A small image denoising model, trained from scratch: batches of 256.
Rows from block 3 of a small image denoising model, named by matrix and row number. Rows with one number belong to one channel. Each number is 128 + 32 x the weight over its row's rms, rounded and kept within 0 to 255. All counts start at 0. Numbers have three digits each.
After each channel's rows are labels from the 100 images, of 14848, where the channel reaches its highest value: "colour at peak" is the nearest of a few named colours to the mean colour under the peak. Only what is clearly more common there than usual is listed. The data: drawn branching plants.
# convs0: first 3x3 conv (model.enc.1.1.convs.0.weight, 96x96x3x3, each kernel summed), inputs 0-47
# convs1: second 3x3 conv (model.enc.1.1.convs.1.weight, 96x96x3x3, transposed, each kernel summed), outputs 0-47

convs0.61:134143160151121133142133123137168105097069134043113121117122114076136175167138142063145095114088120113170114139088160111122159097161089153105109
convs1.61:084105072148080099100151101123169101111130090124130114127137129201113141085118114132103162116170126145082152147173151132117110151091124133139206
colour at peak: grey

convs0.40:135135120147124136133127088150000109091103145107129137119083133141138097141137150053132125047124146137146127127140135115126160113141082174086151
convs1.40:110121120086081144139142133106174136109163119093156148167156140160125146173161165123094103158178115122141147129116088116111081155175083163166126
colour at peak: black

convs0.31:117137088064180139137136158171139105073149094125165120092118079132136091120091136138121099170096140081133200109129128147114114168102039076075188
convs1.31:137179102124127167091126145094093185182096174110056159162154114112106125138130111175090151000148127117078113107101139132137148136071142142163146
colour at peak: grey

convs0.2:124091132148136111125145072149121186172100118150112102113091135107061099124126116166128107066144131092130149122130067107128108118135149113184068
convs1.2:133103147107122149112128150111104096123121160074135161129116098106099102090082117116099065136133157148093096088097190112119168131182111149133149
colour at peak: cyan

convs0.4:155134165080105101062175133100036168066145032092115104120103072095123152161126176135186129127107060124067151080130089099138130146100107114104113
convs1.4:089185117161135106135102090112139107207079146098108144133180130173188123130171134120159110088145152120166151128143087098141114111156126131102157
colour at peak: grey

convs0.42:102114112118224111171156113176144093140146152103151142083153100131150159169119138108127168086174125105053129082133148108164119143082122144110150
convs1.42:103152119181206144173120165083106098151180123124092101139133145127107160129128101102131108145112126168194101131178133134164133131133123061147107
colour at peak: grey

convs0.68:114133124144122140155136081100000128111105120142120119124071145139126131171151163041130137080115141119148127110105162172156147098143096146034146
convs1.68:143106134143150130139137135142138139153108149150099124080053123099144092066065122128183178062096119139130148128113175111169156101079197097095099
colour at peak: brown

convs0.24:101157092128111171094131122118069145128088155099142116099111062107142163197105171018147140131113135121116106094133063071167122147126089166102140
convs1.24:127125118143162163137144177095125069141122116159115137076108164098108142193134087052120125116142116191193178124133161103166143142108097045114094
colour at peak: black

convs0.59:086079033154109187128160122073138128133115173121111146156121164080099115126156126165136138086101135136122100128119137149152111112111108113077126
convs1.59:196211138116100103178095074208083160167120112109144134113101108111138102077096169094101091133141134103140114124104147110128138159118146156174113
colour at peak: brown

convs0.43:063112054117206070132155142122048139089108080131136134106132121100135124105122160107147158117104158166174076108080123161110142114119108137132105
convs1.43:137182198166129176126138122140169116135165150090147125183137140150161134176156149162132108172135091118116187105137157101166159139128117211166153
colour at peak: black

convs0.32:149133106122148128139121134100028163140130137114135135153117097114145142125140135103135120106132094131150000085098131164140138153141125078149074
convs1.32:067110165132138102124117084140145146110093063155131104118086135132117116110108170070112098158043126119118104190086073073136107099139157174100039
colour at peak: pink

convs0.20:133126133117120134128151142115123147102118141124136138152181098107145114114134131113125144128133143142065157152148115110112109151125098154166124
convs1.20:058161144154138129078142079138148096089103133123092161085129137131128119163147123135119137176119109082187075122106127131133150121090136160167124
colour at peak: red

convs0.89:147139142123172103116124128148053145149128009115139150093134068102000139140132174122190108138180119120098134068110131134130111122094104131184142
convs1.89:049157089145079112136096137140129109022083102139117115112181101141166081120079090105133136136079102125126126114235142113121137152119163124094136
colour at peak: pink

convs0.11:145109149147096135129121063147123233193151068132134093055162134106137108156070172065111122111127133067125199156132105145126129095138142118191073
convs1.11:051145099094097102097099066156128063138108114130102158167125155183111120157199082181131176099103110130113138131162126106112129084098137116106119
colour at peak: cyan

convs0.0:115101115152093121065091088038073212194107148087102121103130124101117129141203169114140176102111110109125152091148143101129130126121121112118113
convs1.0:115192164204142145147169103135183042134133101068106134106144099152151095118100111116185140146131134146108138111181088113174106131110120140117139
colour at peak: cyan

convs0.95:097153122157217112130119109161103147113072138112142119061040124165111141089115184125125141120081164116148135133149157129089085157117143101194146
convs1.95:139170102121074098094134116170079153166128080095112144104145142077136115132196154146124137142149126077064137116126178140151178190113089131102143
colour at peak: brown

convs0.88:085108078142078118125110115113171136127138090096114131090038142116167124162128163115156140126144086184080109000144138101122131072112128173091126
convs1.88:146164111178122094107131160100099185141133165129080094133136166089020161160169104103145107144156125115130133099133115091143155129096141017165130
colour at peak: brown

convs0.30:126104094137134094135147132120160129151173118153132147191076137135093168144118098153158121117092115143169136079076167106123182050142157149114090
convs1.30:083159101118084157158125111136082154130125141129136080098124103086177085078135155120124164146124123139066119085125164119126118151106124086170184
colour at peak: grey; cyan

convs0.44:143156175138124122113089112130138120148106138140114149097038049166131150146127131064122127104105122130123147077146118108154138143141109138082127
convs1.44:067124086101186087136140174106150102188128096138090146111115124135157127133136123098102107143156131130190192130144121145130160113132106090113079
colour at peak: green

convs0.3:153176146117115143154154239177160185144057130045087055117138141100140141088103085074071129120126130176153156117139118137111087159108130123126174
convs1.3:167139120139161117167075085082125082110159083206139068121131111142186124166159208176231184131135126151138107149121086142125106133107130110130087
colour at peak: white

convs0.37:122107103124129128146152112063041163185149153086119082140099059143089160118133154107139139142108090107106090123089126133151112118133144092082119
convs1.37:102111151139097158151136143167172077118092059173127119127075127076145148122132121155117123203105090128086112109091072151140144079172178179159104
colour at peak: pink

convs0.9:134149128157115133089153165157101143059068110114128081172000131124148131083156161121149181110105126098123156081124116139132108162121139146050128
convs1.9:156099147132104154088164101055151171140106165124120116155132125116078170142067129166131151075102147102145131160141173086146110120154143069110091
colour at peak: grey

convs0.82:127152151123147112125102171082086154211087126098105101175101158076103142110118148092139110175090134196164139095150115144074159132051113122123186
convs1.82:090129135158144143120131125141194102233135161025114144164166131084094130158155106086119130092131103134126154121137192123149126141120106154119163
colour at peak: green

convs0.80:098093104118145132168180111126143045055123077152139178155090125155084092160109146151156144107107144183123078141075149153135156092146104163077097
convs1.80:176147120149155119140093154152173193132161082132100062157161163110164167162165164142162126151129096154155145122158108139170076108099152121112097
colour at peak: grey

convs0.66:170143084162191120081128121163121105132118120104165122141139134142138134120080116113139103096136148161202129131156066107102117179148120124171135
convs1.66:143128176138191151117146104100074114157112090121097133071108060087119160127179160139106135184144108152093186079084106155120173121127173129095132
colour at peak: green

convs0.53:125102039149129159100146095131204125164089089177098143094121152097104091120117117151121132172115092112095159083142149136153162118097162090145162
convs1.53:111093117079060110160135111103099170159117111126128084168124134112092168141154113128067070218180117149155180103114078162096102129176122097156150
colour at peak: green

convs0.58:171108151151081188122112125155129152153131153144123067140125110114123106150125160124114140086086079129153101108104084134103134117144171115140125
convs1.58:079122053006111061145111070170095129166055119099145167154136129135130113128094105111130115124119194139124115149124127151167128152112145134153190
colour at peak: brown

convs0.69:098133116118128110103130125111160139151153141140104128130148151153141133147166155134149131163158135154083181085025117129120079121139184122135130
convs1.69:130119152110143103126192185177088124144104121138162117142103128087122159103119181157131145136087111107160123139149141107154138171077092119060082
colour at peak: red

convs0.60:119131126128108161127139159099152123072117136145127079128145110136135177083099089114116052116134129076171164135087139145149116135130066108117107
convs1.60:113140120107069121169062132127153057167176145139146089133163111142108136158113130124104177145122123155109061142114139190151155145131140095167186
colour at peak: white

convs0.17:132109147155119103112083091138082153201129131088112148128099179106000116146126114139047131109108133136115128134119105096134141136110169119156079
convs1.17:165136102173109108155062187101180151142146110135144135143122069147163183094091137105181145120043102198152098143135124071099182134138143123115186
colour at peak: cyan; blue

convs0.74:137116050144255132170154134154097084114099090125175161097117107164134141119075129108074109127111153069104158134120113148189141133147120127113110
convs1.74:114045181149064206116069143102184171073135183164112103079157143104103140165130131208130159128141139097092120111173159119053113120132125096143161
colour at peak: brown

convs0.55:132126191122058150112129125136068153100109095142106086128125085121114141147175126079155188110125102113074109111093164102139170148137155139084122
convs1.55:132139059103124060176149112143132113159092120088155190112148134109126164070166171082125091137139187124195201159138118139135098115121125147152166
colour at peak: brown

convs0.86:124127131096140156138117122158121083059118232093131086058129158112200132125152129142104113154137126235207119117091090118129086139149106137132144
convs1.86:086144104135110133142161122086125167189126063170118153095097115165082113126121082172121121095111139054089187108181117140130162164067093103120172
colour at peak: pink